A small sound classifier, trained from scratch.
Training: adamw at rate 0.0017, 7800 steps, batches of 256, held-out accuracy 84%.
Data: trained on melodies that start on their tonic, played by one synthesised instrument, 76.7 epochs.
Rows from block 2 of a small sound classifier, named by matrix and row number. Rows with one number belong to one neuron. Each number is 50 + 15 x the weight over its row's rms, rounded and kept within 0 to 99. All counts start at 0.
After each neuron's rows are labels from the 100 clips, of 14848, where the neuron reaches its highest value: "loudest" is the band of the loudest frequency at the time of the peak. Only what is clearly more common there than usual is listed. The data: melodies that start on their tonic, played by one synthesised instrument. In brackets: how many of the 100.
# fc1: MLP up (model.blocks.2.mlp.fc1.weight, 1280x320), inputs 160-239
# fc2: MLP down (model.blocks.2.mlp.fc2.weight, 320x1280, transposed), outputs 160-239

fc1.743:52 69 46 43 53 49 58 40 54 33 40 49 63 38 58 73 59 54 49 33 23 37 76 45 27 49 55 51 70 61 35 57 37 56 62 49 65 21 32 62 30 46 37 39 38 54 73 54 72 43 38 26 35 47 46 49 54 38 51 58 46 71 85 36 09 21 50 47 58 46 59 83 57 47 53 55 53 35 51 27
fc2.743:50 79 50 36 45 57 81 35 58 28 42 32 22 76 53 71 57 41 43 38 46 35 57 47 03 43 52 73 67 45 45 68 45 52 46 55 94 48 37 46 53 41 48 51 42 39 62 52 51 59 70 21 26 59 53 38 28 38 49 51 69 49 59 52 30 32 59 73 57 38 63 97 42 37 47 65 46 51 70 42
loudest: 250 to 500 Hz (46)

fc1.15:34 50 40 42 34 24 34 12 47 58 72 55 58 51 67 68 74 49 57 12 59 34 43 61 48 58 62 72 72 59 12 51 28 46 18 52 61 57 20 67 58 44 52 63 38 60 75 59 38 33 48 71 51 36 48 41 43 40 50 71 49 61 39 33 31 58 38 09 50 56 41 58 58 42 38 34 46 54 44 46
fc2.15:50 61 47 33 32 45 58 12 39 53 74 54 68 38 73 86 65 46 45 39 43 50 54 69 49 60 48 66 36 62 41 44 42 50 25 64 53 39 21 58 68 39 47 43 80 14 58 53 34 43 36 68 46 37 45 42 40 42 27 55 59 60 36 47 46 44 39 10 55 51 58 60 50 48 40 48 45 58 69 41
loudest: 2000 to 4000 Hz (32)

fc1.387:38 50 36 42 30 26 30 28 42 52 73 57 72 34 55 53 61 51 66 22 58 40 43 62 49 68 62 79 69 62 23 53 28 57 36 51 54 65 37 56 60 42 51 63 40 61 81 58 46 38 41 73 54 33 42 46 47 37 49 72 52 76 38 36 35 59 32 11 58 53 38 65 54 47 37 32 41 55 38 52
fc2.387:50 60 51 35 33 52 49 13 33 54 70 53 64 33 79 95 67 49 43 43 51 42 55 61 52 63 55 73 41 62 37 46 50 50 24 63 46 41 24 62 62 33 39 46 80 15 57 58 37 51 30 78 53 30 49 41 38 50 38 58 57 59 30 47 52 45 37 12 45 43 50 58 49 39 44 39 38 56 67 49
loudest: 2000 to 4000 Hz (29)

fc1.89:23 54 33 70 58 53 60 10 44 54 51 50 55 49 69 60 52 74 73 56 06 53 57 48 42 54 40 49 70 57 33 10 19 51 43 07 33 49 36 32 53 37 42 42 64 46 63 25 49 53 58 36 52 44 62 43 53 49 24 31 54 75 63 46 53 31 47 46 44 35 42 60 41 12 60 37 42 56 57 57
fc2.89:59 30 48 40 68 52 82 46 60 70 56 44 51 57 64 42 62 45 72 55 44 46 62 55 30 34 55 40 30 37 56 01 44 58 75 56 65 52 35 53 35 63 61 52 21 22 49 48 27 53 38 40 38 70 78 48 52 38 57 27 45 53 38 60 44 51 56 57 58 38 23 58 39 45 57 66 57 47 82 44
loudest: 1000 to 2000 Hz (78)

fc1.580:28 44 36 46 59 34 51 27 34 44 31 69 49 35 64 68 60 40 69 55 23 46 60 51 13 62 48 35 53 40 30 18 18 49 58 07 52 43 26 39 37 41 40 24 48 30 63 27 58 54 60 41 27 47 58 37 58 36 10 47 53 75 63 36 26 15 33 19 55 43 51 49 43 30 53 44 47 52 70 39
fc2.580:45 60 25 57 54 66 56 46 30 57 72 62 38 62 54 61 21 72 52 46 57 40 05 24 56 64 87 50 45 59 47 76 56 66 53 37 46 43 56 56 54 19 22 75 38 51 84 60 59 50 59 66 61 40 49 85 42 70 79 46 37 42 45 56 32 64 77 33 23 23 62 41 65 56 26 44 66 25 25 42
loudest: 1000 to 2000 Hz (74)

fc1.705:42 76 41 68 48 64 49 50 54 32 69 49 64 43 66 66 42 53 45 56 44 40 48 81 53 37 42 26 53 36 52 32 32 70 63 21 43 48 44 55 40 49 61 14 67 61 40 21 31 49 58 53 46 14 62 47 44 38 35 52 75 66 54 49 46 50 30 43 50 65 56 52 74 54 55 47 66 39 49 46
fc2.705:52 68 60 50 56 49 54 45 58 38 52 44 25 33 73 79 38 49 46 42 59 28 47 53 50 19 46 64 65 46 52 44 62 61 62 70 40 45 29 24 38 41 46 29 40 88 54 48 35 52 44 63 86 13 51 51 41 30 41 36 89 49 53 58 36 65 59 36 50 43 56 50 59 45 62 52 69 29 39 43
loudest: 1000 to 2000 Hz (35)

fc1.414:41 65 63 52 47 50 40 42 73 66 66 48 35 11 63 80 54 38 31 34 45 68 80 52 37 34 42 34 32 76 37 38 69 21 30 49 54 62 48 57 54 46 38 24 59 29 26 50 42 54 25 49 30 36 60 38 52 21 55 46 58 72 44 57 60 57 54 33 84 23 93 49 75 25 65 10 62 43 54 31
fc2.414:40 59 41 51 43 65 56 56 84 51 67 49 45 20 36 47 47 38 47 27 44 58 59 35 29 50 41 36 44 68 54 24 52 72 54 58 48 37 41 57 23 63 52 43 89 39 48 67 61 41 45 40 20 67 45 39 60 13 51 54 65 99 35 58 52 56 56 30 61 43 71 44 62 00 51 47 62 50 67 54
loudest: 1000 to 2000 Hz (52)

fc1.663:42 37 42 58 48 64 63 48 48 51 57 99 78 44 74 42 43 54 31 61 52 49 53 38 52 56 56 38 46 37 40 39 33 93 46 42 24 30 27 48 34 42 54 52 79 72 40 62 47 58 43 51 41 38 57 59 81 37 53 52 42 40 62 49 26 15 51 39 39 64 43 55 58 46 42 26 68 35 59 57
fc2.663:70 38 63 48 19 27 68 85 55 47 53 38 39 38 47 66 80 63 58 43 41 41 38 45 32 47 40 59 42 57 41 43 35 47 37 57 53 34 41 68 60 76 58 66 53 34 19 71 39 18 29 48 37 45 38 56 52 41 61 44 46 40 38 51 56 69 97 61 64 41 62 25 51 57 23 37 74 29 46 37
loudest: 1000 to 2000 Hz (36)

fc1.420:25 60 37 39 39 17 32 30 42 49 75 65 67 53 55 51 64 40 60 52 43 48 53 40 54 73 50 77 58 60 17 19 00 49 10 48 81 74 28 66 54 51 64 70 40 49 59 57 33 35 79 47 44 54 52 43 50 48 37 51 52 52 37 38 39 36 42 50 57 50 45 77 43 14 39 45 46 62 66 52
fc2.420:36 61 56 19 47 38 60 46 54 55 85 66 47 42 68 65 59 26 74 51 45 59 74 55 42 51 45 71 22 52 37 23 36 67 37 62 78 53 47 54 43 52 51 59 65 24 57 43 21 59 48 48 29 53 68 27 33 48 33 48 53 67 23 40 33 38 46 47 47 47 45 69 54 37 45 51 52 54 83 51
loudest: 2000 to 4000 Hz (35)

fc1.369:31 62 22 72 48 54 64 29 30 51 48 52 81 56 24 56 44 56 33 57 45 67 49 58 50 39 70 47 48 45 39 47 65 60 50 44 36 69 61 46 42 69 64 40 76 56 70 23 55 50 50 56 77 56 41 01 67 62 35 56 40 51 65 10 52 51 58 58 41 51 50 41 55 19 65 44 47 59 59 48
fc2.369:62 33 79 67 27 24 56 62 39 60 47 36 46 23 41 56 64 55 81 24 54 62 53 60 35 72 43 31 35 51 64 37 44 42 61 62 25 44 52 60 35 93 53 49 75 46 19 67 51 07 12 49 29 61 17 43 61 38 64 53 42 40 34 52 60 64 86 59 59 42 56 35 60 59 55 46 71 57 65 33
loudest: 250 to 500 Hz (46)

fc1.707:56 48 47 50 68 48 56 67 36 21 58 65 52 31 34 39 44 74 53 43 27 44 41 48 49 71 65 37 57 45 43 47 61 53 55 47 43 29 63 56 60 35 09 55 59 73 64 61 71 41 52 38 53 47 27 60 56 44 63 37 55 75 74 41 50 44 61 60 59 53 44 60 64 52 48 42 30 22 46 22
fc2.707:81 38 35 29 60 50 86 47 61 25 66 29 40 41 31 38 59 46 64 45 71 52 54 55 30 58 49 64 42 36 59 47 33 47 35 75 39 47 59 47 50 53 28 53 72 54 50 41 36 40 55 45 27 55 46 66 41 53 29 45 57 63 49 55 35 39 76 74 55 30 77 84 43 47 36 79 44 33 53 21
loudest: 250 to 500 Hz (58)

fc1.105:53 56 74 41 56 33 80 07 67 53 41 62 40 52 44 51 61 66 60 42 11 41 75 55 27 53 38 48 48 56 39 30 29 52 53 35 44 56 24 51 17 41 42 38 52 60 52 49 39 62 68 39 58 66 45 42 64 27 49 38 68 67 63 59 42 50 46 50 65 38 31 65 42 25 63 68 42 50 72 44
fc2.105:50 43 57 23 65 44 71 29 68 43 48 53 18 60 63 64 54 25 50 52 46 51 80 61 14 30 38 31 58 50 43 24 37 54 92 54 50 58 25 29 25 46 43 34 40 52 55 48 43 70 54 43 56 65 63 18 58 36 48 33 74 56 52 53 48 31 52 69 57 46 50 87 32 26 64 83 63 54 98 52
loudest: 250 to 500 Hz (46)

fc1.75:52 42 58 24 78 19 43 23 45 47 56 64 24 38 55 60 55 50 45 50 22 54 73 54 19 60 33 43 72 35 36 25 30 52 59 29 35 68 39 51 42 29 38 21 31 64 59 64 44 42 79 45 30 49 71 32 56 37 17 42 73 86 57 27 40 39 30 24 58 41 53 57 50 46 56 50 50 60 71 35
fc2.75:55 35 35 44 86 81 82 25 53 59 65 40 54 78 60 47 53 38 75 54 64 52 49 61 50 46 65 51 30 38 47 18 50 55 62 55 41 69 21 52 67 54 28 46 68 53 50 59 36 39 34 56 49 60 54 58 60 52 63 24 47 56 51 40 42 39 47 62 31 59 15 55 49 53 69 56 31 52 60 51
loudest: 1000 to 2000 Hz (59)

fc1.508:53 39 46 79 68 24 45 31 32 38 33 54 74 26 32 46 51 46 47 55 49 89 63 73 03 57 18 52 62 32 65 49 26 52 55 44 49 53 57 50 57 38 60 35 73 45 79 13 34 40 45 74 52 52 34 00 50 38 23 58 81 62 56 55 43 52 39 54 60 57 60 44 56 19 64 49 52 67 68 50
fc2.508:26 43 33 65 49 75 55 23 50 47 66 74 47 37 36 50 30 76 34 67 60 65 22 57 14 20 72 56 44 66 65 49 51 42 61 53 45 43 42 53 47 07 27 62 52 42 82 35 61 59 74 47 49 40 48 61 48 40 32 82 46 53 51 46 42 55 39 41 41 46 59 63 59 45 37 59 63 18 30 39
loudest: 500 to 1000 Hz (49)

fc1.160:58 51 52 58 45 53 54 27 66 55 63 49 37 36 41 62 60 58 45 18 41 52 72 40 43 34 51 45 44 57 34 41 48 13 53 27 64 50 44 72 33 57 43 12 27 59 52 48 59 44 26 40 47 45 41 48 65 41 52 40 50 71 67 45 45 12 48 49 74 41 77 52 66 53 62 34 44 23 67 14
fc2.160:57 47 40 40 40 58 72 36 77 21 53 25 32 68 37 56 64 38 40 22 55 47 65 43 14 34 48 46 61 35 55 53 49 40 66 60 71 56 42 41 40 40 38 36 50 28 60 49 44 49 63 15 07 59 60 52 45 23 49 67 94 85 47 47 28 44 49 49 52 43 68 78 41 28 55 71 41 52 68 49
loudest: 250 to 500 Hz (54)

fc1.14:38 46 44 38 46 17 28 25 41 54 69 69 69 48 62 65 62 52 46 04 45 35 45 52 55 75 70 71 56 65 13 53 31 56 34 48 42 68 21 59 63 43 45 59 40 59 59 58 50 37 49 71 52 38 35 41 55 31 54 75 65 59 39 33 45 54 30 17 55 56 38 72 74 41 58 39 49 61 47 41
fc2.14:63 52 42 27 39 46 50 11 25 49 56 64 58 45 69 83 71 39 37 42 26 53 69 58 51 71 59 57 46 62 29 44 36 59 46 59 32 49 21 53 59 32 32 45 79 42 61 57 43 52 41 74 60 47 46 36 59 46 39 59 74 48 48 37 60 28 36 27 53 53 47 63 43 53 56 49 35 63 73 54
loudest: 2000 to 4000 Hz (28)

fc1.709:58 53 29 33 47 29 75 40 73 45 54 51 38 52 53 51 59 56 30 40 41 45 52 78 39 70 43 21 40 46 26 49 50 48 49 43 59 60 55 41 43 59 56 53 52 69 37 28 40 43 47 11 24 16 71 68 48 38 68 36 34 74 35 44 72 54 68 28 76 37 71 59 60 40 22 35 82 45 78 22
fc2.709:53 58 46 17 33 38 33 55 91 37 43 71 26 66 51 44 65 46 44 39 48 57 59 28 41 48 36 52 43 25 58 29 38 37 31 76 59 28 37 56 55 22 46 45 55 46 57 58 51 40 52 61 22 33 47 58 68 32 11 62 37 81 19 49 47 21 54 57 48 64 82 53 53 52 23 73 48 17 64 44
loudest: 250 to 500 Hz (53)

fc1.479:45 63 56 33 46 48 44 68 70 66 59 45 54 64 53 50 80 29 69 43 33 99 94 54 55 54 24 46 49 39 28 44 40 44 69 30 27 55 49 51 43 71 73 40 53 49 37 49 51 39 42 58 45 36 81 28 47 31 42 22 54 67 63 50 20 34 26 36 58 69 55 31 60 51 43 24 44 56 75 30
fc2.479:47 43 71 36 43 43 36 56 71 54 38 21 40 57 54 48 47 55 76 35 40 70 58 38 54 55 32 47 43 35 50 60 39 45 82 72 42 48 68 59 48 86 63 24 36 64 36 70 38 23 34 49 03 58 42 54 38 54 63 52 40 88 47 47 41 45 35 39 52 83 45 16 53 60 52 56 38 88 53 60
loudest: 250 to 500 Hz (48)

fc1.370:15 56 28 27 61 38 22 39 44 51 61 54 74 52 50 49 48 49 42 59 49 52 42 38 51 47 45 70 71 44 21 32 27 81 28 42 49 70 39 32 45 44 74 45 41 58 80 61 27 61 77 63 46 33 56 40 55 47 43 34 38 49 55 13 36 30 30 29 66 52 69 50 53 07 38 28 52 61 60 31
fc2.370:40 47 64 29 39 33 51 34 53 53 84 71 33 45 57 66 42 36 88 42 70 68 58 50 42 46 57 74 16 70 53 29 28 46 31 66 67 66 56 60 44 38 34 58 56 32 64 52 32 38 47 48 34 54 49 29 37 51 28 60 53 65 20 26 21 39 25 38 36 49 43 59 51 44 46 45 54 53 54 47
loudest: 2000 to 4000 Hz (27)

fc1.279:40 57 33 46 75 49 42 72 61 58 46 49 50 59 63 45 94 48 37 52 22 51 48 48 44 59 34 39 73 43 43 45 25 55 34 42 71 38 39 53 75 44 65 71 58 69 39 24 40 29 86 38 71 53 77 43 45 44 42 48 47 35 55 31 35 48 50 49 44 63 46 72 45 44 32 67 56 50 44 64
fc2.279:41 57 66 50 33 49 43 50 74 36 67 22 54 37 42 64 52 36 86 55 37 70 75 61 61 17 42 68 60 61 63 41 40 55 59 72 34 39 54 66 67 81 52 42 61 74 18 51 52 25 57 31 32 35 65 46 54 35 52 54 47 64 57 44 51 53 16 50 62 50 66 48 60 43 69 30 54 67 35 53
loudest: 4000 to 8000 Hz (26)

fc1.572:30 58 20 50 47 42 50 46 41 40 55 66 29 32 38 64 48 39 56 32 57 52 42 34 22 56 38 14 68 60 26 40 65 47 23 35 59 44 36 56 29 45 49 56 61 56 44 61 33 56 63 31 61 43 47 56 55 55 62 59 62 46 37 18 60 58 33 40 63 22 68 39 61 09 60 44 75 66 49 35
fc2.572:17 41 35 58 74 83 54 51 42 56 30 63 46 49 71 41 39 45 33 52 52 40 55 30 37 56 57 30 75 45 33 59 65 78 44 53 62 22 26 54 32 19 44 57 53 33 39 52 51 78 73 45 57 53 59 63 45 60 57 45 67 61 73 50 57 40 43 57 59 44 65 44 44 22 65 51 52 53 39 31
loudest: 1000 to 2000 Hz (67)

fc1.624:27 33 44 69 53 21 32 25 46 34 37 68 57 57 31 57 77 49 38 60 48 40 48 50 32 55 31 16 50 40 49 13 49 59 28 40 54 39 54 30 30 34 59 55 56 77 62 40 43 59 80 35 61 46 63 48 69 53 56 56 53 48 32 41 73 55 62 49 51 46 60 76 54 35 38 34 68 33 44 64
fc2.624:62 33 79 67 48 32 64 49 30 50 38 45 56 26 52 59 70 55 81 68 41 52 48 55 34 56 43 38 46 56 44 32 30 47 43 50 38 42 64 44 41 90 66 65 62 51 24 75 34 21 18 55 54 62 45 31 32 36 78 15 50 40 48 70 61 66 81 52 66 58 33 32 56 53 48 47 51 81 53 44
loudest: 1000 to 2000 Hz (37)

fc1.240:42 73 30 56 57 56 60 21 43 39 58 56 50 33 59 76 53 80 64 69 26 54 70 60 43 38 30 51 69 63 45 15 41 49 40 25 37 49 30 35 42 35 40 55 57 65 61 37 41 59 65 40 64 42 76 49 67 50 35 34 48 62 46 61 55 32 50 46 39 16 52 69 36 18 54 58 66 42 65 50
fc2.240:43 39 45 39 71 52 84 40 46 63 60 57 43 70 70 41 58 48 68 65 24 40 64 49 33 28 60 44 42 45 36 06 31 63 71 50 60 54 32 73 39 54 59 55 23 30 50 40 28 61 52 40 45 61 93 52 40 45 57 29 30 52 37 51 51 50 54 49 42 52 21 62 29 41 58 60 62 44 71 56
loudest: 1000 to 2000 Hz (76)

fc1.68:27 67 30 64 54 45 53 19 35 46 38 51 40 39 66 62 55 78 66 64 13 51 63 43 40 58 37 49 68 56 34 17 31 56 49 10 42 50 45 38 43 46 57 43 60 52 60 32 47 45 65 27 55 49 70 46 63 58 19 37 51 77 54 56 53 33 42 49 36 25 41 67 44 09 57 45 49 53 65 58
fc2.68:57 40 51 30 66 46 91 38 57 69 64 59 48 65 71 52 66 40 73 57 38 45 73 59 32 29 62 45 23 40 49 06 42 51 71 53 69 53 31 60 38 57 55 53 24 25 53 45 31 60 42 37 36 67 88 41 56 36 47 38 43 51 38 59 44 47 52 55 46 34 24 68 40 55 57 65 53 48 79 48
loudest: 1000 to 2000 Hz (77)

fc1.245:17 44 56 80 51 51 56 44 76 50 76 54 48 41 53 54 46 41 46 56 36 59 47 83 04 44 11 36 53 63 40 40 35 48 33 41 44 44 28 55 32 39 56 51 63 38 38 54 46 59 76 09 25 53 47 50 39 00 53 59 66 55 54 48 53 56 50 36 50 39 36 60 74 50 53 44 87 57 47 49
fc2.245:44 86 45 63 48 73 67 63 39 45 62 77 28 34 39 51 55 52 42 25 23 43 34 41 21 37 62 42 46 61 37 50 60 39 74 76 60 53 03 46 57 60 55 47 41 30 40 46 52 48 54 12 21 53 43 51 40 20 62 59 46 89 36 34 39 42 62 64 62 37 71 58 51 48 37 29 70 22 56 42
loudest: 1000 to 2000 Hz (70)

fc1.419:47 49 44 30 66 38 39 38 48 33 56 70 61 33 52 71 58 40 47 57 45 64 67 44 28 55 43 30 63 36 28 53 49 56 71 17 52 51 43 45 52 55 55 21 43 55 50 53 37 54 73 29 24 16 79 48 49 49 40 59 63 76 68 57 16 42 45 17 63 44 70 65 64 34 53 53 77 48 93 53
fc2.419:45 58 60 46 64 31 52 53 78 58 62 21 24 40 54 53 41 31 66 34 50 69 44 63 54 42 51 37 56 66 56 36 55 30 61 73 37 56 67 77 69 50 39 32 50 44 43 53 28 17 25 66 49 35 66 33 46 34 47 24 53 83 36 57 56 62 28 31 70 47 60 50 69 43 63 31 42 37 49 42
loudest: 1000 to 2000 Hz (36)

fc1.166:49 71 30 28 65 71 67 68 69 66 50 85 39 48 65 66 40 31 50 39 49 52 49 70 41 61 40 19 70 40 19 49 49 53 41 39 67 41 24 57 59 60 60 24 70 56 43 52 52 61 39 47 40 22 74 47 52 02 54 58 64 41 72 51 25 57 48 46 22 44 68 66 59 20 56 23 71 77 48 52
fc2.166:51 59 50 29 56 65 64 59 58 68 25 69 53 68 54 71 45 28 58 27 55 56 51 61 39 52 69 31 57 42 36 35 55 56 60 56 54 39 38 60 68 37 49 19 51 58 51 46 46 62 50 55 55 26 98 44 45 22 50 57 48 45 63 66 35 67 57 52 28 44 91 68 52 19 44 35 52 54 42 57
loudest: 500 to 1000 Hz (49)

fc1.371:24 50 37 38 56 67 34 73 39 45 52 52 73 65 49 38 62 62 30 74 46 41 59 44 64 30 53 57 60 20 48 39 34 65 37 39 49 41 41 26 55 42 69 53 50 56 43 60 25 56 71 76 60 08 66 65 65 42 48 28 42 43 74 53 73 15 52 38 59 62 69 40 49 47 59 53 40 28 64 56
fc2.371:53 60 68 45 36 67 47 71 62 35 70 45 37 52 50 35 68 49 43 48 68 50 36 54 57 33 48 79 45 46 47 51 46 58 47 50 59 60 49 28 71 58 46 54 54 42 36 67 44 48 50 42 43 23 71 73 53 37 33 53 49 40 62 51 46 47 61 67 31 64 61 63 50 74 34 19 49 08 42 66
loudest: 2000 to 4000 Hz (34)

fc1.611:23 59 29 62 74 43 62 48 47 43 63 62 46 16 62 59 33 38 41 47 53 58 52 49 32 48 48 28 49 82 32 43 58 61 28 43 56 54 44 43 47 43 44 58 55 43 45 36 29 69 51 46 59 42 50 49 45 41 57 34 49 42 52 38 39 62 47 48 50 15 76 52 61 10 59 23 97 46 56 22
fc2.611:41 60 32 37 81 61 65 65 54 60 43 49 28 25 57 58 48 39 43 53 34 42 63 35 25 53 52 36 62 59 41 52 60 65 69 66 47 26 15 57 35 40 38 51 58 33 52 61 59 70 52 45 34 56 65 60 49 29 72 45 54 88 60 68 46 51 53 62 56 20 72 57 46 15 60 39 65 39 46 26
loudest: 1000 to 2000 Hz (76)

fc1.261:52 45 30 41 55 52 47 43 28 15 57 66 60 38 48 52 70 21 53 57 37 44 67 49 44 58 31 54 63 48 31 27 23 51 35 37 56 54 31 29 36 50 51 42 48 40 68 54 39 39 69 30 37 16 55 54 48 45 57 87 70 57 46 30 38 50 26 44 54 56 42 82 62 37 52 48 41 46 51 35
fc2.261:75 39 51 25 42 56 55 49 44 32 72 64 49 30 66 57 63 35 50 62 33 49 65 63 63 53 30 75 50 47 41 25 35 59 18 78 62 48 53 48 40 47 40 56 63 49 55 49 24 53 54 55 46 18 50 48 36 75 54 78 70 36 25 39 21 41 52 69 47 52 36 85 52 49 49 46 33 43 63 56
loudest: 2000 to 4000 Hz (48)

fc1.254:43 49 53 66 52 38 43 42 61 29 40 43 57 47 30 62 69 54 44 30 24 48 47 45 17 44 39 21 39 12 41 23 65 37 65 17 49 41 34 23 50 53 43 23 70 34 61 40 59 25 52 45 33 15 49 59 68 36 41 58 56 72 67 20 42 42 40 22 65 48 64 55 65 42 56 60 42 18 54 40
fc2.254:57 21 48 38 65 41 64 50 66 46 60 83 17 62 59 53 61 39 44 51 38 50 56 56 27 84 43 47 45 28 55 39 53 51 46 99 58 39 51 55 48 25 24 57 35 57 74 31 48 71 76 46 47 52 52 69 65 40 46 63 50 50 22 68 49 47 34 56 33 41 51 72 34 23 38 45 40 40 41 24
loudest: 500 to 1000 Hz (88)

fc1.473:32 71 17 61 50 14 32 23 38 47 53 84 87 53 44 53 64 25 26 40 41 54 53 55 46 72 60 58 55 67 22 46 18 69 39 39 61 78 39 49 47 57 59 68 47 75 64 38 54 36 82 38 54 51 54 34 60 49 37 72 61 48 47 30 45 43 36 47 57 69 57 75 76 37 37 42 61 75 66 45
fc2.473:32 85 59 09 45 27 43 47 56 47 70 65 35 46 61 65 57 33 73 63 27 68 79 69 40 57 52 69 25 64 45 29 38 81 42 74 52 58 40 36 47 58 49 64 63 46 62 47 43 48 55 50 40 65 73 25 26 42 37 46 58 77 34 41 36 43 24 43 57 64 44 62 58 51 51 47 39 68 64 49
loudest: 2000 to 4000 Hz (40)

fc1.484:30 61 63 32 53 11 39 35 54 38 68 47 62 52 61 56 73 22 51 09 47 60 58 44 51 76 38 65 47 49 08 33 38 42 32 51 59 55 35 52 45 38 44 68 62 64 47 61 51 29 52 34 27 43 51 35 39 22 44 45 55 54 32 50 20 49 28 25 52 64 48 62 74 29 32 32 39 50 85 46
fc2.484:46 37 41 18 29 52 56 38 54 48 68 67 52 42 63 36 56 39 38 38 60 42 56 60 44 70 40 77 50 33 52 47 29 72 23 77 79 48 49 57 53 34 57 49 74 35 55 26 08 68 55 63 41 49 55 47 31 61 32 50 51 78 30 35 38 43 60 28 56 53 54 60 45 45 37 54 53 47 79 65
loudest: 2000 to 4000 Hz (32)

fc1.491:63 50 30 43 45 40 49 27 55 25 74 65 59 43 45 53 59 39 64 40 52 51 55 28 58 55 52 69 70 58 07 17 21 26 29 31 54 58 38 58 51 28 27 56 49 75 52 61 27 32 63 45 46 48 66 48 73 30 52 63 55 61 44 35 18 35 41 41 53 53 34 74 48 42 38 43 40 41 54 66
fc2.491:65 30 55 14 56 51 67 43 58 38 73 58 46 50 66 62 62 26 58 41 50 50 68 51 64 38 47 78 39 34 45 20 23 53 38 64 46 52 48 61 49 44 38 54 73 53 46 43 09 52 45 62 27 45 61 52 54 44 36 55 59 45 27 39 27 35 45 52 44 45 39 60 54 52 54 57 50 46 78 48
loudest: 2000 to 4000 Hz (47)

fc1.674:55 77 48 56 51 50 67 37 64 39 39 44 50 42 66 63 56 58 49 38 25 41 79 39 38 48 51 61 65 70 20 56 31 61 52 46 56 43 37 70 20 54 39 57 38 54 55 51 60 53 34 24 37 59 50 48 56 46 49 45 56 68 91 49 16 21 54 53 55 34 44 74 48 46 50 40 54 31 60 29
fc2.674:50 59 45 37 54 60 88 29 63 30 55 43 21 82 58 62 54 43 43 43 55 36 59 31 00 35 46 72 64 37 43 52 37 51 63 52 91 51 38 41 44 38 44 63 32 39 70 58 45 60 70 16 19 64 63 48 39 34 51 47 69 53 54 55 25 27 57 75 50 38 44 99 41 36 49 69 42 54 75 44
loudest: 250 to 500 Hz (60)